config = dict(
    crop_scale_min=1,
    stem='deep',
    eps=1e-08,
)
Rows from block 2 of a small segmentation model, named by matrix and row number. Each number is 128 + 24 x the weight over its row's rms, rounded and kept within 0 to 255. All counts start at 0. Numbers have three digits each. After the name is the row's rms in percent of the matrix's.
After each channel's rows are labels from the 100 images, of 14848, where the channel reaches its highest value: "strongest on" is what is common among them. Only what is clearly more common there than usual is listed. The data: rendered landscapes of hills, water and sky. In brackets: how many of the 100, against the usual share in percent.
# conv: 3x3 conv (model.blocks.2.conv.weight, 96x96x3x3, each kernel summed), inputs 0-95

conv.67 138:152129145110140136121144110166082109095000124127142105163143095149143134129123099131147114125141130146137143103104151121119115120117150109124092116109111115108151101104145132143132136128144128116107130146124136118102108122132149135125112120124122137115140160142117162113116140145093109120
strongest on: overcast (61 vs 24.5); red mesas (60 vs 14.5)

conv.62 101:139089155145089132174152131102133125125109137142135125107135129121142085112048152119105166149125103136149098154119105148144101130135162163150130160134111132122116130092162124117146021137143119157141133136133156087137160144120144104140123115134116161142134119100111145151146143125142129136
strongest on: purple alien crags (99 vs 14.4); noon (53 vs 25.3)

conv.82 111:136110069113060096152113088135133107139168166106104119124130120151147156148094114166087148119162130115144124141128133143143131103127103173127087112140144144149101143091131115146134113125127143167078137110086086103122154157116102131111092103141118162131156149106129128117145099166120133137
strongest on: sunset (87 vs 25.4); water (81 vs 44.3); sun or moon in view (43 vs 8.6)

conv.53 117:118135136101140105094113133121158117057024145146134147123125123121123108119114115117167158148099135120105149161113116102129132121141113063150105126114137109134076096160129107135126090118148106130136125136163138131122097159156125096116091140143121112092110120119152119123095117113141106144
strongest on: water (79 vs 44.3); night (70 vs 24.8)

conv.39 101:147144067110134082142122127145162151128151063159119148108161119137112124171156156144082135131111160083108148105179108124126080110164107111144100163152155117107136146133105113136142090106114121108114108122128121090118148140168151151164121120124134157124109086139142119129138140162140135127
strongest on: water (78 vs 44.3); green hills (47 vs 14.4)

conv.22 116:119114108104129174139133081122088116114107101098106123157112159118135133116131158097104120137143139109121066101119112133150113097170143114097124144113126122155147153067122141098142129108124136124057120117123102146124139134135093089153118115105129138121094063110152121129149082117110117169
strongest on: night (100 vs 24.8); sun or moon in view (32 vs 8.6)

conv.13 097:137108098131092161140103149118186121154160156139113124087144120148131090162127108155124129110124070106157138144116131171159113144079189134100137095118161139089153162136114128129108158160115126118125137087140128106133133103092148117096119060109139130116139152120129132119116136102118137137
strongest on: water (85 vs 44.3); sunset (56 vs 25.4); sun or moon in view (29 vs 8.6)

conv.55 108:129093134113108107129160107121102106082000080112120145141131138132119111092133090144140137133098147081129112114123114096104121107122091091155128155174133119148111136132127086145090131141129126152108135118128129114127147105125148123145133132146133125127119133131133104126150109148140109115
strongest on: overcast (52 vs 24.5)

conv.37 075:123096117104161117073118119144159123128185136161116139149138089122130131114084121156133139149129144150124116086110114090123163160107108098109143118158126123092150117143158071160119065112147132124136104150108149112094129136132099172141141153176118162140112145125128097109137153134138169114
strongest on: red mesas (36 vs 14.5)

conv.28 075:134164133087148120112083137184129103144183085123174136128113143160145112119141109144061123091122129155134096110110144173108111094097118152093106147118139133135142089138133123138117158123118151128153159158145098112145172119164103154133111106112137136107147136143129149126123135163173148130
strongest on: high relief (72 vs 38); red mesas (56 vs 14.5); dark volcanic rock (36 vs 14)

conv.19 083:107164112091109194112159110110135126122149140140072113124152117133107143139154113121073104159146092146114112164119092142139115128085107123113119136103149111169135125090152059166116131119122093133115145128133143136170143129088137155157121077117123159138128114125117118107144091108146131142
strongest on: noon (62 vs 25.3); purple alien crags (34 vs 14.4)

conv.70 113:143108066141135132152104118121129123145140130117112108122156034127109129124129124109144141085127114059106133163103140111094134120127124128108131165134122130156111135126125126129113174140124099105098127136104141081139092121107123129096109129132115100117159159112135127130098128065072103113
strongest on: sun or moon in view (85 vs 8.6); night (64 vs 24.8)

conv.60 079:135146144127122071158161137109131125109194133142143110156155125107132163115090143134116111136082149144133110129120154133125186106136080105150116119116123146150111163120094148109114097127085111131059124138131163101114159161138137153105111153104114124128142076151126123136143122152170107133
strongest on: snowy peaks (47 vs 14.1)

conv.6 121:090071143153111082146108127117070098144148128099139149125107090083138146113146136140148107116158174141154077102116108146130146134134117120154133104125163125097135121096115144106139132140118150107131159121133139126152097131114171116151097118080128135099146155122137150131095119154055111136
strongest on: sunset (69 vs 25.4); red mesas (41 vs 14.5)

conv.20 104:113123111132115121110081151130082109128020125131092107099148109161133142119134145153147129128175133107114150143141125093112123116081092102162115104120123110151085076101131118143122106122099106145129141144116112146134145101152158122095118097145104159130129148156131121117116100159132112137
strongest on: water (73 vs 44.3); purple alien crags (62 vs 14.4)

conv.18 112:171127133139104162155129144118178123057080107166119134145178148127102110152097158132112164115081084112116147152123125120129100125133144128105143080091110128095107140145132140124141077126121098134156138124127163126099140152095094149086158122147127122136146121132127113137130144131134157168
strongest on: water (92 vs 44.3); red mesas (60 vs 14.5)

conv.85 073:102114080131130139154122119095132142085171150135145067137159105135116106132121132111115128112106129076133097133107120116120139137124129124158091117099111133118065103128117123127085144105127122156081146112121132073147109161193068158097083116142136121136134113135124130140140130112104134112
strongest on: purple alien crags (98 vs 14.4); noon (57 vs 25.3)

conv.61 103:136180130114093143095170124104107124128055138126116152142163082150122160101136109136100157098130122119148074085123133100122141099133104144164103167092158124160090111130146122120125124119157117114085130126130120085133131096094134103137106106141125105108139143162124125108154104140168124114
strongest on: red mesas (49 vs 14.5); purple alien crags (43 vs 14.4)

conv.4 093:140091098121093082130145138161138123133092156123153150116158042125104117135076130164133124126140154082137119145162157076142106119107133128149104115178132138129106122117155129145107128112143093135145133120082135075119099115153133108168121100122116112163130135114146136164143148128120144121
strongest on: high relief (64 vs 38); dark volcanic rock (52 vs 14); sunset (52 vs 25.4)

conv.69 097:126122125086098129088108117129116120088076150109134147111110110083121153119147118141141123090091133102144090079136145143076095120159127136130132166118130159154158131142114086126097117160100132123126133092133111114098089099124117099152124141138138089082101131157144147147128106115079094109
strongest on: red mesas (77 vs 14.5)

conv.41 087:151115091112143128112132080130141094119136080125106104156120079130087103087164097137151119121124132094160102103119104096100152077132064117082066150136139135158095107140141118156108108115129100126132129110142115116105090132139099126166140126144104109096133123129125136099131106127120108136
strongest on: high relief (67 vs 38); night (57 vs 24.8); red mesas (41 vs 14.5); sun or moon in view (28 vs 8.6)

conv.21 105:152134172118111151109118146128068104129134115107107132099146151117133132114135135115103124121142153140123074116052112154128138111146172154119157094106140153127169108103094098148157129149112162130167141118145114153100143126142123094136138145123127101102102074111087096136162127157136139090
strongest on: night (100 vs 24.8)

conv.9 089:115112121119161115102124115160175138138188131088102131133157134100125134098113120150096117090110158159142109136137152124089122112121060104167090154113088100118129145149120133103113159108090101133109128134111128105125166091109121122162110133105166126122155169112125134138148122145068119128
strongest on: purple alien crags (75 vs 14.4)

conv.36 080:163119098128103182106124155072130117166101129096123134108103156164117095135135125083118125151145105128124141133108086133115126124142173108141126130134153130127093090097122173141154099126125111116117129137157131099180156161120145101135132104114097128113133159110119163126156153143084066109
strongest on: night (92 vs 24.8); dark volcanic rock (43 vs 14); sun or moon in view (26 vs 8.6)

conv.51 109:137113132116122102122131128155080134137098116132167147095145078140155160119089136134175127100130184157112129142078106118095148153134123147153159153163107139094145115150135100146108106145096153099133111140087103101127109111106146094144098127111128172114145131120122181143106156121158127095
strongest on: water (84 vs 44.3); sunset (54 vs 25.4); desert dunes (35 vs 14.5)

conv.74 093:121130120129103108110111054120111098159129136085152133159162130119074138128102115162082137131110143128160105085101107150119084089130123114135068136136115140141132148083131120129118085149122145086125158080106103091107122111127128100139122165122159123142141124140132122136117133148131081126
strongest on: red mesas (71 vs 14.5)

conv.42 068:117123121103173105121102058124085178139112126081149123148136138112136127143119144193137114124099147131137122105083132103118121119137163126143143147160099122128104133124106121170126103106129154141130120154142152098145124083148120117141107164150097091132170150142111145130169165178098128134
strongest on: noon (63 vs 25.3); purple alien crags (44 vs 14.4)

conv.54 118:081127170113120139136135132116153142155152155129111107114091152168107140133133087140124105122147122149124143155169107172143102173172145168161155128131154162161107113104177157130125111148117137102107110113138121152148093085101164119171124090106128152147134156128154157119094127111121157115
strongest on: sun or moon in view (78 vs 8.6)

conv.88 111:140159143128140136135151137140128137078094170137118137141194120070135136113120148159148156109093145125089145127120127117098139131094099126076127103139135130098152108145170120101112141129136122081147155144096077118116118138148100131100106153152110115126093096133152107093128149173143151160
strongest on: night (90 vs 24.8); purple alien crags (83 vs 14.4); water (76 vs 44.3)

conv.90 129:088104101134136066081167126134157118084062132135113121164125128136118128149120161102124119158122166129140139134136096117123151127148078080154134152107128113070102121131135147140092088108152081147128126127115169143097123146128126136158137125096106159113124127128150150145108150104148131113
strongest on: water (91 vs 44.3)

conv.52 090:131094130113123120095111148146155125126149127119111138134157105157133142108114071113163140094150131089116090112119103094157134105123134100072125129123122131097105096091123120156136133122115130086137147176141100056145115097136148145097114171108130100146121176140142121126097147116112073122
strongest on: red mesas (69 vs 14.5)

conv.86 105:108116157148164092112171123102118156126123099149136117142135097153135157143136149138133080079150138091094073143148130139114126134116070117133139136111191147113143128124098119123162100118145127162117111121139161063137142107140134114120091150109158144116130139121125134116078146118072126135
strongest on: red mesas (83 vs 14.5); noon (54 vs 25.3)

conv.11 118:094141152135123120146173100132149123083079088109114130186114135121121102125098116154051127091108107104092121153108111139120108100144054099112129108115127134131130139126106136130101100107119109101138117113142128164120072111104073101134093116121120125126139101132123137125146119121126115139
strongest on: night (77 vs 24.8)

conv.10 109:143119084131164126122155108125122079123084103115132162186108119083126120109111140129091127131100145139149150129169121083164130112108084084121127153108133123114117090139134141125124053090148148096144135132116142113104093150073122109152121141131112148132104113147138099127169124131117128113
strongest on: red mesas (61 vs 14.5)

conv.59 092:059118141127097167126133111124106110102114120143128127114148097108115126118094104190108091104132134092126085197111116098135085147121134112103114097123095124168103133160153109108107114121116103138106118105141097112117073139101156113153134101164128111147134146134130129104154099143123109146
strongest on: night (100 vs 24.8); water (99 vs 44.3); red mesas (46 vs 14.5)

conv.75 117:134113129086105071112155150138125099115102157103117148139088076105130132150154132136124112113085118129116066113090129121118128129098154111141106107129144146127111104112088140133116135149097095106150136141123088099146130144111143125117119120182136152073132160084094130109131139122162079098
strongest on: water (82 vs 44.3); green hills (52 vs 14.4)

conv.7 115:142140062100128130103050086098106144123067120124137113137078136144140141132094144115129157100134129130163124100164101110118141155130091107075142138143148127158148115122133095153128096131121153144113147135121107124142118123171143131156132158100129111156120127141126140124120110117078110175
strongest on: sunset (64 vs 25.4); purple alien crags (45 vs 14.4)

conv.71 107:130085123127118102130067109123095104131150142079140160101071107098147113101134099113178111112103123097145090114118130094143131128133129121119145153110150134157103112143096108148148117159121116129120148105149134095130148131152130124130155146133130078104138152137105122139127145123124102032
strongest on: water (80 vs 44.3); night (74 vs 24.8); terraced slopes (51 vs 14.3)

conv.87 098:104120119132093159142116094123110175083065095075126117131128135125138145125126121123104116125133111096149124156135131133124126152099108091120136131112117123117126128088124145140126099148113121140120137105122122086125118097123148133096107110083133157078127121115121057132140091072195099106
strongest on: purple alien crags (47 vs 14.4)

conv.5 091:122119091106087103106131136122140158145157149099113124138113121166145125137123166136091127125169124117131073143115130131116121129084163137160092100111146155125127134148125118116110117148052068136084148112111076081123141141111122105127121142127118152081114156125105137132101092120167119113
strongest on: water (80 vs 44.3)

conv.94 061:115096123104121091123146131125162104109144102120168138136160066095155078143131148155139124146140126090122095094121137102150145118112120097120111158161115106142080124158148113121121054125083122115072116139141120116166127114079115104157130117159106107087131123123133128145134110113122122122
strongest on: sun or moon in view (34 vs 8.6)

conv.2 061:152112118116135090116097138150129061131213126145163137132130166148130117141135139151084114100109136152118130125106105122098193143130100113112088153132111079156118113108158121152122108097121097089152162140121093142094097122116136125127136134153128146099132122133152116099153109148116110112
strongest on: night (54 vs 24.8); sun or moon in view (51 vs 8.6)

conv.68 084:117122132142126105116169131114101109168158140094141142186130092127111112095136119154068124065167159164144119109150071166104121106113084120104107120164137127133149130098149109117143132125113149102109138141153098100097109153138125112140117104100122090136147153118126182140126143135133134115
strongest on: sun or moon in view (96 vs 8.6); sunset (63 vs 25.4)

conv.48 076:148080118051162099150150115097118106136141143148121127140140134116106151068141107113130153133166102152093141126116167116148119114076129100146112113099164060119093082143106157128145122117146142158134107106128134143117144100129115110146116163139163111122145142122112087112134147140114127107
strongest on: red mesas (54 vs 14.5); dark volcanic rock (37 vs 14)

conv.65 098:130135072101152165107162121101109115097165125126122208160126134140123126152159123098129171140117109126158102121109108138118152147136158158123136124089184153130147111143102138107153104140087126148108137113160115130110126125122177095137133159188144148101130099130164153111147127117117120134
strongest on: night (95 vs 24.8); dark volcanic rock (61 vs 14); sun or moon in view (28 vs 8.6)

conv.31 102:117157131122103134131108109124083157124132085140109126140168176134141113129121123089095095150135120086117155119109129157149170103131100088126101093092149118137113154097101131139140117118093111143086121142137139109154132161185138130138135120148130101109150046107128128093117105130141098161
strongest on: purple alien crags (98 vs 14.4); noon (56 vs 25.3)

conv.83 089:115111145119122128116108139181182153141160126148166155147135144130126137128162116165171130119129170108091164136128115108090125129141147102164146179122101136118119097118135108132129052125121065106114109132122094123116144143124064154125143129135146149104105117117127105141099105159108117116
strongest on: water (92 vs 44.3); noon (75 vs 25.3); terraced slopes (40 vs 14.3)

conv.30 066:159144160110143130123150107113110104163146119133112115162125118120125132114095123082127118171138124155125169079113134150116135099150079077160060138122135128091108144129158145165084104149093127145131111126128126073122164109140075114121091108139136152104129098136132136146142133162142124117
strongest on: high relief (73 vs 38); dark volcanic rock (38 vs 14)

conv.73 099:143155107111122159172158073145113123044049126129099098150117128144075133134143113163051120117110131134108106164123114126158116121123120129102093114131091117122141097117119149141117111141133125114115132108132136136137134131129110129100130123116078146139128085121133131132160116151112119147
strongest on: night (100 vs 24.8); water (99 vs 44.3)

conv.8 108:093118105117123097148114160105142157139154159137128127092168100120156127153142115114155101069154116151108094106121125097090142136088162154103155113112124131091137089124088109117166137138097145079108123144109142104114124101153155122068132133150128092128101122149150140102124095093145148124
strongest on: snowy peaks (68 vs 14.1); sun or moon in view (30 vs 8.6)

conv.16 113:090114141135139154162105166123100137158169168078153161150141118115145136116149135079153115105146128176139089122139126101161159114120178153115137164143104124160135117172138127124113182139116143149153152125119107136114146104107153113134142174145159130150149157135092084136126109113101132138
strongest on: night (97 vs 24.8); sun or moon in view (72 vs 8.6)

conv.33 106:141109130127113149124112153100148110078031147152148149078165126140126125130139127156182128128095107146124151144131099137094137156149134099099117101127119111100126096138158137131099139132084140133112125121144143122118125130117137141091127097138146153089129147162152156125092161118161132076
strongest on: night (86 vs 24.8); water (70 vs 44.3); red mesas (39 vs 14.5)

conv.12 085:146155089139097151116136106076146146085109121181104136121093152140100142114173139113146120184114136144114130129140172152138111153154113100138135110101101120058115115170085136118117084147157181122140114114151155138130146141155118145126154125122130102134141144136118110117127124088103124163
strongest on: water (95 vs 44.3); noon (51 vs 25.3); terraced slopes (45 vs 14.3)

conv.44 088:120157146127141103100131117140129124126099121159124151102148121103090139146150139183154102145147125123136094115139139123119132120123082147105095082163067115147098133122164082142102097120129124120120138131109130093129166138067074112101118084074118116140129142116122125124086102118115162115
strongest on: night (72 vs 24.8); purple alien crags (34 vs 14.4); dark volcanic rock (32 vs 14)

conv.92 096:108097068107085130137122135138143106140174111138102109099156111115123086155107138124197123090088125114112184109116087125159117127142155173134113137127113110123136156146158131144129095154136127105141139097130120101101128101104163129084145085166103131115119099107137142109125122099129147115
strongest on: water (95 vs 44.3); noon (77 vs 25.3); red mesas (38 vs 14.5)

conv.1 082:152129125121160168139104124079153125125142116167137123115120138098133089138143117177132085169158149137141116107151116098121101108116108103116094093128170118130130145135131098103129105077181140125156117157174136090112139148156086145102103147134125168092155136113127136122161147142083108128
strongest on: water (100 vs 44.3); green hills (41 vs 14.4)

conv.77 106:123111139120158083144142139167125118128135134128138134172114062135123130080083111152163106053107106096118076136112146115125114147130133085151164133094114126103088149115129135116127117138136113137111106143139140105135127160119158090109141161127132133067140132160155141143096122099114115113
strongest on: dark volcanic rock (67 vs 14)